config = dict(
    encoder_arch='swin',
    model='segmentation model',
    dataset='rendered scenes of coloured solids on a plain floor',
    train_examples=48750,
    image_size=48,
    crop_scale_min=1,
    horizontal_flip=False,
    rotation_deg=5,
    num_classes=25,
    encoder_norm='layernorm',
    encoder_norm_position='sandwich',
    encoder_activation='quick_gelu',
    encoder_mlp_ratio=4,
    encoder_head_dim=16,
    encoder_fused_qkv=False,
    encoder_bias='all',
    encoder_qk_norm=False,
    encoder_layer_scale_init=1.0,
    encoder_parallel_block=False,
    encoder_inner_norm=False,
    encoder_drop_path=0.1,
    encoder_patch_size=[2, 2],
    encoder_depths=[2, 5, 2],
    encoder_widths=[64, 128, 256],
    decoder_norm='groupnorm',
    decoder_activation='silu',
    decoder_weight_standardization=False,
    decoder_widths=[64, 128, 256, 256],
    decoder_blocks_per_level=2,
    decoder_block='plain',
    decoder_attention=False,
    decoder_upsampling='nearest_conv',
    init='kaiming_normal',
    optimizer='adamw',
    lr=0.0017,
    beta1=0.8,
    beta2=0.98,
    eps=1e-08,
    ema_decay=0.995,
    steps=12000,
    batch_size=128,
    epochs=31.5,
    lr_schedule='wsd',
    decay_fraction=0.3,
    final_lr_fraction=0,
    warmup_steps=600,
    weight_decay=0.2,
)
Rows from block 0 of the decoder, named by matrix and row number. Each number is 500 + 50 x the weight over its row's rms, rounded and kept within 0 to 999. All counts start at 0. Numbers have three digits each. After the name is the row's rms in percent of the matrix's.
# conv: 3x3 conv (decoder.mid.0.conv.weight, 256x256x3x3), inputs 180-191, a 3x3 kernel for each
conv.63 102:498501504537440517526541493478497496532530416446641537531511424516430513543484430467527539471513487480479490511550481523650558444535513485565519519579580425609540569501477542505489549381502473525489551477506498598480506469504593553537491521492519481556485524462443505512463546479557521474515519400487497476526518488511545461
conv.64 096:566455456491493476512548444517492459505524516461528421447527509554470460527543504486473484522444525464459477484456534476400471504553489431472475501595593489517528452460607525399583561520505464474512503412493494485508588539545520579485448524556510576478516576571525528528571586480451452467522526501464620486463514526515577553
conv.65 102:542401521457449484556431502533467574444507484437540470642360497564475445581503504562475490567581558537501505519477480532525496434500528489477450549445529504500516508572449475548530556525527465495440503428503484551546424460489428381496404507529489482471540286583521464561459452660404531505595467468545418531460392521486493534
conv.66 102:552559513481443433503487506466533443494406510529467492565355523552536587569522512530581476571635496534498490507576439503464539433467550464494512500564457523570556470366438506532509501489578474505568530494461521472530429441525431369459477482471396510557423480498489473550501519570561505486481590586533598539440536455458412501
conv.67 097:539492527590431512520465518455471457443404490461514540484464500470503470452571538454565501561508461484452581479583594476395520564524505420563479507515567535590518521520516562399503524525563467477501484493482558419543501468505446545515545430557458494432568433494508523601473496520515567498462595503541564534434641519477504528
conv.68 102:565390538491599512503489535528490453441451446557472459477566448450489552591442475546496522469592471509524553548572555557514535517485462526576498446493550496457421474452611432552558478548474613458504425606496504516561560515491528368514507443404563437514366585440485382421489518470533530506429543467467565463485461508562439460
conv.69 099:565568612553347438576533445474479555502329496497456476441436536459434597505574447498472446480538540514470542470434612466490539393428511434408486590534505407484477510516511458542475480504501543525503430496557506491532512589497521443506477452543537490546432452511552549486453558482449521544510542451466544498416459419546479566
conv.70 101:490473532420488510585500453440458537486541579511517506443502473480651431503516449556515514490543446504462549437505573453399618524425434487578536523556549496456537588549484537536515503507467508508484548652502494502592507480525479538525550567529512522533477579527428359515547571494482681469386589547548455556450501461440467555
conv.71 103:484429522529423495539378520620518449497469446494479385484354573480448488530434539472508500498503526458487499561465494517508474561459459445520572527459537551504512455519615456482544501460621478604508457591451514454506518590457526481457445404490558425501580511559471445569412537541478586470456533476511553515482556496530497642
conv.72 097:529478550514473530555489561485525425437596515493560512468553541531569451534473467480481540491576469476473484472438492604375469468616510424554509522480458470549556506493515489454538478512544436490503543641495498523492531441474543444584544551476513444549536365536458499493505482467492661531472480446484451510513533539483456521
conv.73 092:541424493495463480548480526535546503561446451420484495556490554486473491512526501517408544509521485481514428566433425546504496591490460523578455521527558492499532567518491548483560528492516495506396429451552465554457467565495522465472420560549551548499472487547590540523367462512536431598557571491514525517483653576592522492
conv.74 101:469557520569501400389583433485436526481600523523579469556552437521526412477478512496491471543521489512556483504604511509435438535506560524546542425492518410528563524467586495326482440525553440403531589460541483526483514473536482482529438439431523515495500457534530529479488507446493575488472555486470598514499439513507411496
conv.75 103:509431502558576465410437509486468492523423510517546491538499478513403538585588495453496501537521593456471623535519524560409499599472485430530546544469559551496548510506366470524530478461535434524478483528462652434558511458467473547417396426425476539504477452505543415457492423569526663454506447551514560522536481376508452485
conv.76 104:479497443472663404477488487442411436481489505462548497478386501454449513508533475536504463482529524457487511430539539504513483411505520493561462529468497445526554558553485509506524425534528496449463588492519538486488467501490499472510569503522493450504457516446528452508534481482501414558406482562466476539534477516453490527
conv.77 100:538513499464540511488489412518475569556549512467492438455504556510479359495540446540469456461525485442555500503458549475522409471504419481456513534439537496537491449611519524457573482523451500378531478521508458525491624482584472545544480506487460528547510451573480517490478462407596557509459579502528495523519454530534600472
conv.78 103:485400505465585514500459507487527478458639515465505491480618422549593393545432422487520439510481543456513514572615527504470539511563434500472475489444465570555518519437549543359480508494518545447495513440478488417499473433474508576483502508481524522508548472547472428593453481479517611499481497596451489516488464491472501560
conv.79 095:540408517455485471495454433479538513525488527456473439537426512443512468453540506534526507569437519562583508483584525679635519525460557570565540556564565476513568584399433515529473578449489465490533468602506478557510369486512382544440428495539525602475432668479491547573497481509492608557474519505440533472439582465479535439
conv.80 093:483434446492458533497534475398469395522484497489530529598417516606529551614479538541581585516501538487437458464484481412470500477457579476482526493524478483484497495468563503522523492495526550551572490514493522529492417490437471451471547562457457538582488463500529407523546488571434515535486527379422462555434413483477507544
conv.81 101:521505464493490423475535460492487478478470476494426442420482560476472431489546547548525493497586446470497506497509463463381451549587501528544506422552532496577506474463525588444461501645525595468557479550531490534458500477527505575510487508479420469494458479537464566461509530476594516573464504446454568572434432523433450447
conv.82 098:498548324577498472425548524493491407513400409446514511554483418472527426529364473501537525543504450555486502554458428457438628488456463503540543526512511509584478506653495509585462526396558479553498504494447493575505526456506461464532524491544499505482576479428526612488438537521517537436576517587477479487510556510548514521
conv.83 099:495447572552616553481517440470581515452515509494509559575449541546420520429477460533409461469558500494573479494552591505634538549464453539481537449485521486531485552535517532497440487504508572395579515443492504610538566502583509414457430524531584513561506393564504517523488426484569474520507567536533488590555486495457472507
conv.84 101:481496523506427519497465542481521435481615520511496517475560467487593504518498544497627515537443547495470486374465573532378508551559521474484530416643531531452512534556521547427484474525514445520460582520510571517553559511528479605514501517533472548449465427541465414431518671526486420483500581496475493428468551551510529508
conv.85 104:514486521480362484494468445519443540547547461553479466589457480391620487533605501518551479496445523488494483475520605522588526441440525492586497590539539481547521558513483552560535534541537524555508453549536532568494481494526403549472472470509492518496535608462492554493567481545460648521561334573484535445475555460492529570
conv.86 099:459455497526501547493564473487442526539498462475586484494446584480475478467448529525470476449521514503497536459427576570481545452509466447496522471429482465479477530548467555502526506515570494471454402505497519496456502460544497446514533463531578462571551468557509507458441578514533453480566505481524487526474501491485452529
conv.87 103:539446517415564494524519565492438583510482562482585530527599538564453531546619419518518500528595461494460478459534523495461603504514558462486533478456503489522510537451536566603494537488481449528479462405463499416486455423471403428525495581418456556457406566472513396536500482478537612556443452472468490506467428529377497514
conv.88 093:543534500462477482497580527447554487513377562512476609453494400496441560499523485463534413489459554481464551477573549501538466436415472430459516474540554495474465528452536457521543480527539492505460545479515545528462555507475492523441544488469497528476442492476485540443548533484529400457527592425555549425512570543494524399
conv.89 103:539453489434493483452514511534438471520500556510508594512430524458504541529504530520460469540479532496537535514558439479527479513541485432589454512482519532527571537570491468379503507594573550483438419587431478553489526480447432543420433438476562541412483639407462529527445441493532533519479436549563594525475479405465581410
conv.90 101:539534482519526435501498414562444508505618506400536452584316464441585459537491530518596449567443520463508494589436450448522458470393487463586533501469368566532598513576447551471512489486581542573534626436482514480558473502564550577482459447469407509467532397519430491535507511489539477403510537477535441579555517480471519499
conv.91 097:521477470563490429522515574475497518498448447416547485414475462491516506523657458507520480490558532521428534484423536588551480429480604571514487456497516428636532548570579446582535476506557469537483489564572553461568468482453539537474491521487487545498493428505462482472422503550498550536550426468463399517460548504485536530
conv.92 105:547509495528562528480397437483550505567515460522354533509576343553378446577506495520544493428541469543523447493458522553597469453450460522546468468571483486538503470561487523491516512585506541424470434497521435496438598475569545503492455411560492535526509481504430559511547442437517460517590598414532484490512495472574502467
conv.93 103:468541491492520516561434543510485534472533460572433466388637578527535461640524464470521509491542471516496497457499495478581534494541512456521520401432545436442548458558608556482474490609530467515509518578503473517502519529541447471547437370499466535512480543554405408444511570479518426525508600588522560490445518532513426470
conv.94 100:476461508487580501505429432562540487521452602578384439568442589522458504375485491447463385513554498507488484556520523494554575411404530442504507472597391487445485464536502538622540468523584526416452530556587511530460596520573453487498539525507399574454452565551438448446571446453583577460521540490503522491480590480504478445
conv.95 104:485545507453457523525672477558486472449552484441544520510430528559537327454406570556519481494547481462493434483518472519482590532558367445507480481454497465477508546630521527550528539444541501492508565495455447404525542403557492439508551523523550562512578431428423367489516487433519426593434600436521415503487496478512511540
conv.96 100:556453446392435558550632514545495437456543519473634608425545489558606451554377409569486512457570468443478498448546462511587566561578451480551473455558592472465503487544537548576580494472563564470505520576478497482525497432444532363517525540456537505534485421514450499435470549483568490535491713438512455508436447463560527545
conv.97 099:460481449407494454435529537504553447536534498466530529472432506593556499487382434540506479479486477499456491606496416489435466479569478524563419490517500521424559524539468459521548520478542497441521560549502447472451451429547499524480477514433562547422538564472515553519508533543484361525460487463514458517488551532516473476
conv.98 101:474479567484505494442503570493485452415503458510541493440529489508362467502601436535532484468507473520493549475459595484552472562528502492488506565531553557489478406495510527514479445488491538497564527484503565501562548443548558516580528507521529544554563641532478421560533492458549547444537410480468469556571549531435441544
conv.99 106:506508563517474483459356486569502514517637435461504536520456458464554530466490455508478508514611478563547428495487470518418482437501584477479482492518472549618510553550559462422543463499555468466467593581504594582474507477492506509478438456492389321473456416556472523492515583502439559530449431495524407568510551445473582472
conv.100 092:515507452525382506493536565483571577433440487521451453494567473539511462505517447554438570449510490486493532408502484509491497630498505477461396468513516486525472528476470608568499497621561541432462537512473535486561515526543418484503431442540484437471486450492539414552454478504469492531495559546488382535444576518429408511
conv.101 100:416544537451557548448394560492478518527450475441459400481462506350559407465475531474504534524516543531499456546605559413423532459355588539496567467517539436554467517484543500582521561499477533525501503567525444560413551588452442485496449568514435541444426567518488463580558489441469656497564466540481553510458444534454528464
conv.102 100:533607460531469487513531517465516445551448476512655519451408547498569515438529501510521518489440538521414506459462550494530402562491485526553459503484520507455506485552481509525563477450513487454529476427566535501510531452462539466417534504383485595458568392497559496436570495559491476491532465503515533535531537474466534435
conv.103 096:581526507488521430476483457452510560530608567488408439426584469466556467485445495510549458458455531506494526461500548559582537435506550572516482515494531550430409510564569443576512547525475557531453540661593471475671494483509547564558517469550501544460507624507534410480478486550530453596503523562482470468442491544520495477
conv.104 097:529408647507600485596391499525416511483602446530512467446460533562362529486458504505475512498577549498443481537440574530528484547523467437567482506538546478510486502556641480610550439526538491562526484394446467485496520496439535287549542514474567389482491480486515431557429583430568470427526528532485503536434410508541546568
conv.105 098:554500475533460432507591416525490555468512483433668499465516531523566490527520473452531471526522495485450534525403501510533534394583518479538495516547418399580496511448497473498468517502540503539541548455553509464558538422446509371552492452477521576469578446460502392489518463547449470499558446596529618474500312457542498503
conv.106 097:517546537578458436517568416459537481575468500571453519447550453464310559587505473543435485471528461439552582453572534525443604455517494495532504538539463485447384512615463464519523509494500489449480446492459504610623466468476596461452521466508495513384502589401464493526558577460481504421536506436479474541516542503542518482
conv.107 101:516501495512602471593516553525488524490498476547498518504515541527432470410511430506451457493550546507539531540476478566493424451457540518448389499528463388457473513517521505474478554434558491437473519627486548501555557447501487532506560609404489498466441487414512381488465507456486512561449541485484435471560440508486503426
conv.108 106:527457477544368568546417541499602507485468435480492468446465493448545506378583462570548547423521503488425424503444567536502524436580452488473406483572536480555561551543586612524539531482505492477492508558499492501541515543491583499548509465512595509516569448479541494455547512460484526517497456510481462498510553553491487597
conv.109 093:494478470406529436558509451522467527470468518461469520586554502474552441547438426440543507577521538485519589566494554458533502506440417474495497529485496561528483503520496475479491449548519522508534460494545475423472405457446443446440545437437432480459520553540506570573364434501500591541487525444484454431506444372451486481
conv.110 101:511450504424552444481591536482515519475444419397446593519499503459464494532505483492469547489495516460507490462553503393544561574478493568490483501551590490503535520468484530582510469464484490498461454459439512539558509493428546529426511495533500604502468516535499474561428527521512471557534489458552539566477461451532543472
conv.111 097:492537394473455446449541584504531433528433552508486449529454443455447471470506464539474416504469492474487507516556512552548615564419547490499562547613526462467582467541620479531485531453514493477480501655607526550570536513453462619583453552554458541457490587451560486541512589447494567457506582548445470428502589513525541539
conv.112 102:520475505405590465440556541508471469504461548530427536462579468510418532412486483508505451518543508450517513515659480446457548515535441578611591481602533480420438609551559494446485523567490563565554554554585496534442486496453530583469509490524538501436502560421420508436548592371613528475476519532510581502474520500481496498
conv.113 110:439485491386481437373457500530494558502492492534439478469483449501524443584398488547499518486522492565512432487522531571512491476381505522532410548550538596538521534581515534507566521501547499498419493594487525468525478550538534502517353418519538533514468513550472449487463494521565501417496554453475455499482550502470507439
conv.114 105:444501472541470458492577513524503565443405461412614498463449547488594447533515498517456513540563455520474474456478441572486432571508365501545543563456536536536481517461555519442468474424493514496553485667558574467447551538480415530529442512497430523502589377538552413460489497478626496544481589462407493474617536532531387483
conv.115 106:498397494529562465583481456483476540460471498510442424514584485435585483561422500508478458495570487515504510512644589487529533443404435446531506529544474438541464557543586528547477520520561448583465505538465519563512488591450579409481477493528495456570592454451503600507481528535536507531428558567491485474514468506441539479
conv.116 096:550475537510437404517418535533363526544549459550386537456496560514459542392451556527494516534565508469546461513466577431570466468474520454520489491504514531556439473465441544479475503602518469482490532524428491524467476477408445381489531450475580426625405554527487444558413470512451378549521467514529514532442376442470502404
conv.117 101:460549508482503443480497525494458459436523416465607494546516464522588473558513472553495555500597502464483483470602494475421537535534516507575523565525488477407487457440533476536482514600460582584555503474491456466545487489471502349474460420536437469434500465492521412416469603584359511611471551501547489566474394531458445521
conv.118 099:515470524534584425480505517439522505551372577512556501557432565514517491602521511413522469438572390504464542478563472524471585532544531450550537516562486461566465479496465427565509507483567463498455438566504531558501578428449495415579503491454554410486390549561498554363444467489496580430533623437572579520563523507526476466
conv.119 102:515513486457423396418466572519545511473482500490460552475544486489379579491508518624486478505573471550472504565569487537585571456466543516491490496534537487516440521496505475524470521485488474588498523534543586509492381454515526471499446538502424486451514484402435468578509468457568471536582484440440497518559465551435565582
conv.120 100:483537451471573525414504492507468424551547577415548448536369459467425480510425533476543496513498534543493477527501523458452528466488463543613551438481502526469560470576538429450550481444537569406445525553519499502561595345508483589491582519420522380467554563456488543499515471476461492512536485580539498529527501524492509542
conv.121 098:468501620460470603452499523565583538491561556506473490502559464520517426509409505475593483520456478510564507449465673528470582517546429494606450482491483565460462487572559526586604490542539519581519522545528507515440531450522524566511451464461443557528576613533467475525463551471547574476404547463449514472438534582464464477
conv.122 101:494577543483415576402462555493499462486486459490443422510434489468459622519531430623469543435506546512516461527535486488434486469445571458494455453454492450536531454535469447516480513453535551510443439453612501526520520486510589430522523527533481523492452412548527456533552461552478512559449454493532488554463498481547570531
conv.123 104:540461474532509453553554441412397485494561508484588423555433535539567343426479493489530529479554470460499481474538515517473551565499436543592514471451549472479567553519520465435438530424442430508448509602527456513523473413399475491560557565460466491489534447497514550548582567362530584481497554412496538491508470538529528483
conv.124 099:504443531559475472603503518447430429518476456587534607534432465474472500553415580551486482516511517499530485635576536567583465540410500556590486579518527491486476496474489477518468470406469497532523451518442460498507413446441482401522481492542578416523520538421467526579482488516452464458495673534591547618457495433550557480
conv.125 105:472587448493545540444410539500469570526596521565532419438460452430502430505559430521569495473499502502465495450418476526503563512475471463542514343488535494485457455474558488482509388477485572544442478572522495471480621577494528608519582518468509566483444598522454353536494506459480411533451430466537465444490444559611502489
conv.126 090:533472476474476442476503387541564512494415529478514517521539560475455556596439464474513457547448494551471574424479532572504515516479489519567487518535514489457544485498486493468478520518508510433434527582556481533537496449542453533510511527427564557431527621492474461481480441442466524516482569469490600565476445553518466522
conv.127 096:548408572490496541527504534530533541509463460535463434446556485526445520534567534456359565544648548438526469580558518533521527539505464445429459552507483468534570474544495466446545540573545477452467515505585480529479585463435587434496480515469498505452532462519465462429477520531414532548498543521499511499503544489493437513
conv.128 099:565494400488442504471482402523526533495407499540515465543475512462527510579510516486541457601476532483460507509437575425466509502439433449474454561589507504428469600595563555419434533496540475444433485518521532574415539537555417504529472537521517546525513501535481534511547545418537518403519544446514615570575526487457511498
conv.129 096:475520490433591460452589500448595463406645510462471544568461445556418545520390508546513481514522453448514424533569452437479397558587571471535487517445547552465542488542486518489529525527442559444520578413519501449606529348556567519520479583440516465514482521489473432536471465450563415490477547441548410581411486604520520511
conv.130 101:496452541454475584562427575463468510392540527509558514475492578492556547482516467475552574509554451452475494506518446390558552531556540465556584579457512459613542479507519537481503521553493544471489466529476442521484523498477458500572452459480502483553576535517538532482521479604459614489449437463540479509397466521531555535
conv.131 103:430541511502445439576489465481479479498547492534532524447507437555473519568527490487501549544568474500480505489555517513452407472398489465505558519474492490502445518572505520519500444508533518585549476406492481490522506459494484428524487435507459539499466412394508469457414545541434451562484540430477453444434428385488484574
conv.132 103:541467510443512484462458366541478516559490560522530541593525494445481538515425508468463490580511505467521543513501623441425510513461413469494524460569433476434456555481588446521483527474460537506512523512583426569524484590478482414461430470509465506490462531464456472403464474486429539523450526475487520436496468455484495490
conv.133 098:532569508416555524459408434450453571514545582434483467476468459435555603599568480518483417515453555523466459557496532545462571451483452599545479569498505532437546458594525428548582530491491563467496495443490539466515534490528465529473417490565556544488506555487508378576648489400521554479532499486544566521509510591442450487
conv.134 104:487515605466513484480459509404551452489440589460491523470568450457569551612415521488515524561447429495564475525613503475513581504482448496577599544418538454522469553532518528559551510523535524567475502498509419526514470489530476506507437381475525580477556540522481449494480450451443509477424561545519607495514415541488556510
conv.135 093:551556563492618451485514525520485531443506458503508543507443506497533542499491501482437456443656505494524456526473514486466521465513492457477416457583494472659514530451569513535372434566477469466503507467472479599448526530486550409543527512505490492487500421530495577514442526440520420437550544500486552582483440495541497525
conv.136 097:522612507505461498436371463550413449524639510488476497505487565469578499505458579469558469537468492517505499452413518527500405486601461548664512577510490532457447499471449485361432495469448513532470592517471445511393577530493444553518509507452482490520528501548491476431469550468490435557430488527437481491548382495499571484
conv.137 101:543554511493416406492464448554577525465496544524461452415490480581499522589495514543594514495461489460537571538509562496478543509410458446540527461540506496501413629585503598527455519511480440525463505447512499407464436422437537540469511458457574538444533406613557510552511464536502534517385574507514443512458542562539507467
conv.138 101:465385454581447468572539482421504503447467414471491518492612466471494397511581508464508581488495565517418509500528497504451484520462505559421546489528466512542416555549526463572569459545507475446584515454495463489529529556439484536424426523518416487571529451574489423522416448438476548615561445536537466423520440483347466459
conv.139 102:483476515506408582449582478546458540517501415425469502549552478534337501483542512497579465518509489483494544549472519489560521534481425562546511506560492514516616535600498545469500477422536508458463502571420540496594468400560495562457515447502485506506428578386479417502447538466555511590462460500423468449539589445477389482
conv.140 097:462379533468506463511560448491475444516427479543397489596570539451417487449502535549459499543626480496555517488537550509546561485456475544533522561631538502520430524515551484497450457558508460432510453651535498549459531440430438489512464484472446489544556615510464498555473539470490478509539510553444517532520513431493446466
conv.141 101:463496511506548425428464547515423475392469478410589596479475550516423613512550475550516504535616511481464539626413431595642475413586549562492435569498432534479470440502451492468490445504439462447494522450478553452471473382472533353515537459482524389546538434455576556557444493506467436549571398502545464420536404506586401533
conv.142 099:509523451568408518470394517495402551570400457506372364551471537480448456566559542499520464523444503514585533468498553409540476487385431498507549621505452513524449552497577476493397490532444529573548473473469547555512544556455502555507430420527424466538438589466433422536569543486468532571522465580452501472479491484442468433
conv.143 099:513566532447530484388512432514498475455423482395523540476496508516582557501511459493597522537562454491545468492526517510415450555471518499498445481469481500535537494449473511483562459532497505541518507499481434466509521387505530382488432451503461509479554497551473539507525543500409500592522399440488499517560458517507423449
conv.144 104:575441530515597464508444543452545462507557524465597495486540543524492434458398501542549468497473513533478492544568437595596440422626519487637525441516490562520618551518475466516542478445499470587518500569510471411546473462502522432498540478429531521454630526434471508466473449547481424600420350450537505493528482515481448466
conv.145 098:485493471447383498418483471377493459461519537482416568375574411404482506508515505577604535493500545486527484428500470533534461498556600511579547479572531493578567547501427500401501527604431529478540505521515475486471502384447436553475470400505515440529547545472393570497567576497457615422507479471487465458381591501508499488
conv.146 103:546472440553347549403562493501455507505481441471420465609409464472586483547401514456543507523559535526542554503473519441396431480446443507584491511510451534553522447502469523471511555665559490503453503503497519481478547518464477412411449494507423459528499495496484583456493557543437564532364564538504431535439415480450493435
conv.147 103:549537492527547467489450617485449475512435522440469499497617493513472468510554449470502503538547494591513577471553474502428480499496575499422484513510492591491501451498522409482501471469487524528502455528413519480521528444531403454494453471474472486551376571506539521472577506501467545478560537547505491521467489475501385457
conv.148 102:480451421480479445518491557421494416509528416487501533513534509498640546578402447557581507505471467499568533487470552508549472569534489510524508600456528538511563533450467530503499589491558573565554466449471464578560390477490534439453444469531584482513478554430510477499478533549544518529582558488475481504473507506543435431
conv.149 105:473557502481452524577543511521396422504498398576489494521509440601378492563461550524574524487550542488474432413474510433644495577431640487424494478542511468518478485587502478522516488499488452469478479466519474561547570460481517352517434482520476411471468565416405526470521612544374371470621511520488466425566471531457537568
conv.150 098:517484449511507520594523420445454517506613456520538531459528515463640459486608494524531458497555520487439460400493501514485434470535530585564478529588538496528500472499512505554548594539547540453531578521485467510496565441487498500515467528506444464552545477464561547471534534538446446494458512468486429508493495533450550556
conv.151 104:537488472488447472522515490503536483469378524441464537522460458465512512563487483510472497528626497513426554567543573510411606541508459471433414532454524499445506491481523508677524475543511416466480449506540513469568477496514459389516488442494522527531451461523484424513531511544467527551574415492504490493482487499457329479
conv.152 095:509376505520402548553508450465529495454359531502488525401569534489544541491539519538489457439602538454514540457516501537474491478415521448456532563639496440570518573562505446573559489500465370428420425637553549476482444420501524411484528472547453483560467518475553498469550488466483594528507550460452459522561563515506421463
conv.153 101:497527568512373465539508513557471507501570583519574467582405515497595544511533407521490439555416558437495587543427447483493559435535514524544469518469520483411475527437496529564471505458528490443424563474566447492533482471495422530450498477531392465483530447481439412507425660488493480489453511509486492518438382495481539503
conv.154 102:509398455403405540396452530445525502409504519562467462363528471563506447583561519535634554486536537483452479525523496527488517466509478573516470449474547438424535477567500475592442511613556472584503506690517465406478466426510489519540523454488551546508455634426377428451526548535510464565486513522461443575562492516544457511
conv.155 101:648560507478462457494510544478500517471492522522457525495459547570440555559476454496456485530524455492470511549445477474622581471463645399414393490414503432523532442514509466556573501539506420443533444515517467558511505416487525427499529478476530414510477527523467528520469409516518397505516516424558480508476403487572447530
conv.156 096:474494577456471471526408480525450482463450467501568511460494506519441524464473586610449563514475516472478485438491529501456461520512564483503526570525575493541519532464492575524521526486523510471479551415508460557503544526540558464517449568505541548492539506605458437483520494534450529487528497473494628584503360544444502398
conv.157 098:591548481480480520467532521552437432479614425481564572465547497501628404478473562515510446601478510448434566502532505376475506556555483508514508480473508491535512459481516497480482487453505508488595525402412415524533498534515456426426518463485414438527552446483393493470506531513492507489427512453516514541550428443504543509
conv.158 100:585508405415533468558455440497440543386566491528510437531559512590537501513489469526514558538557488488491536497537602487485522498459396470532482543478506524501569445528530485524536423495502442539451474476549484576536475340468422394534405501490501492594418496464500515446463571436466515596464532599498386559488415497500455450
conv.159 098:586493462539465510537465485532504430460479427514422533571468512504547495465530507505453518520542516507522527557484478529544499513464580501442496565498596505504529523452508530539530475553593464466489505575597538586527460538451447492480523488409497461512454468520486437472452500542509487490448528496537462452481530504461507442
conv.160 108:540485512531533435357518432508551575500514494493437512529659434437561478513522450478481503511521574519528567528430489505527533474607464458493467532492490443518510525546446467488558522527493460426448538472544565460529606465486542494414581395452506554467559390412517589454485495366540549476525496529498519469595536508545467439
conv.161 099:517481440533506508512506532497517534585499502481648541513456520456437450522487501449467450528576477494441497473494551492531479552524518386613577452495499535452440413540479501463542614450598448489470477455495534447485586464504411354510486556460452580518491561467501486501510490488506583497422692464562556540433518491517501580
conv.162 090:460509436513561470623493548474565560502463474439517471474539458485504487451495432487479491503474540559545519462494509441468505463472485503540496459487512529562586553488531509595507486456500482570538474507566542485518407555558450543463520512489479557515480502520564526571517458493583493498501554502544431512455577496472499473
conv.163 106:547598514501500487441461500520549553540484476443507576398564511524539441539509413474466483488547464523569495464492539452566480466532471436418474428517560394517495521495464560453486527513501520393451537591488497569475618608586485472558401412518442418463464463530402518503516546413484438514426572546546528533547552571501481462
conv.164 094:530547456538444422494495569455591553473436481569430519510507377536417564589481427454547478514541466504432544475473530531483508441517488442448515496460478542550505525595470581551533486490663465487526484525495525560592498405515420474507568526477491507551554445447431442537479490458553515580498553477555447445440520467409447441
conv.165 105:534356515444611477476560499487443489482565556519536474535507494507441441550392493515486449490456539443570488484504546410585497537503455486561507484509441477522489552484554474469467491428543486534496525486532465525493526496508563510519516510481535515531500606473589554483457446531497471473478562514523470588479465496531557432
conv.166 098:466434559564477450507387510562505473500557502491509458427537538523548500490516595576539473519487557492419487415476538552462349510555491462606545457549563465508555533498489511588449473572528476466533496551525420432451475502570511472586514498525489587570441502512448451517487513529526524541529434449445556510487429542438410483
conv.167 099:419505507377479555545446428489550394532456626402526485461500559417486569416500448482556440487458466599568502438572463539459528487478474532505542612570447563590540551391475510549539557562481466559426485537506475543519445537502468476486450459494476610506527543559517405483527484479435498423554563472434581437576462538371473442
conv.168 104:473580517537394518397480553507452472539521531486502399551370501533565415565537371537529465490523521471452508513553494494494582558504419486510541527571472483473567515436485532659444426442542491557428478444515541564476438474442503505509498520522453488553430467535604485486518579473582466422496456530527454575525544481530499410
conv.169 094:540599453511456537501565510482487471473539427483535558521546567545421514493463466502409589491521498467571404450481500507441465395558573411531483477444550502531430516497473562433553454549575479567569520361463465536500516454497541443443526427567507500499539435531431611513495424524465498562428550488586487486415489541500477479
conv.170 102:491509462466513527458542494502525496480512482456550436508396537556492515470481464500503495498571458480486575555408456654637489443578512459534494542483484486492608577522529576522559497461604463441490502477435541418521547403544516412539487503446561487531455396501559390432433558463494405507479400473460384487576506511483451542
conv.171 095:419563573446561474453587514522435489412447417496526512461504462453406558459517480474488485490630446451503438542532512508454538527505552428472511462501432477527525468447519508466520460562536552532505540446455505459410609490409497499524527505470529443421512455478452424476481585380490538499519483450582620539530482467443432503
conv.172 090:621520508446421519505515554496604478457507510480469529540452522523452535495477510482451459477543496449506460461477520471455538530467538358407479468520505431495531487483454507521473505435572481496497488512490511583512579511598490583497525573537550492496432546503591493536423558506519527480475579376550462534402508494556514539
conv.173 087:565537548474447456549498518555563536505532527502493529569569384516504527477427493457543511487448520521501550448511517495488477562467572476507441516483498434468475456494500509530485535482446530522466448485506441463535486541572505512492613516492523474495491530474489487524456414524421511530424522447464430499497500548503515521
conv.174 100:540403477529540505376455481466410500538526463484518565437633514562478494629559526465601567513504512481597561556456493474470526506547504494593602498472521556488553504490428490439438529498479539529571437545530474468550520317419488482487488411463583492583458632505428505488432570450443516527479506573505589442428395504558482445
conv.175 098:582536387636404496549442492479495526558419446508434431504558435521412473474574505501551526534481470501537574452547570514523472456418472510574587508485503516522475565523526509502462458462493451510516421506463492622504557540444445516408444479524498400561506525469417576489491506449511609447519487564503548493498501421530537483
conv.176 100:483490538478531472596515442483485531448469570458503542496439472508460520579433486490573442517515534497506481510555477372538554488488461490464482498504498424429478497411459415537467486520463503575478510440539423452540480530536617408524453472578544456440438500540456433531501436543574426468457556485589560492462366492454498526
conv.177 103:537492478480475527581500501420545538564555529435463527507555489559431553535433479473542498499493499520537489523478515520538521471572454531490511489469503565506533425542479417523455470463519433493518496460542523437527525381510548545458505442504459386540523486417473450484427562479514514514569492496540362624539562469548391521
conv.178 101:477406568420548508479456484524460502570457477546583606441517490526499474489490578562507514509468474523503599399462500476487588509581461502563543523508526539492454524548508472507516540551539516431514550455462561501490514561593509470503460459513539474521482510500512526435488524587548597486498414530450496536505618561472438505
conv.179 087:537486471636465423554457506454511592571548461530530386512369489435424468521553520444451495534478506542465501544458486479469476454412597466538454458522445525598631515531489438500590460482608432554478444497545574500551512484535511563480527548409456534472486570493467438546419552558537576498466575470547446554418548532463549512
conv.180 105:542496416469527535498505400442476533531549459534513490489463566667503490458494465548536476490545526427536485430421546424561417468488547352451527387490507507546512436528392516454487478498475363443525426461497492514456445451551439481476528546549521584564478471536449547580446505446473524472477447538430466543441473512441483487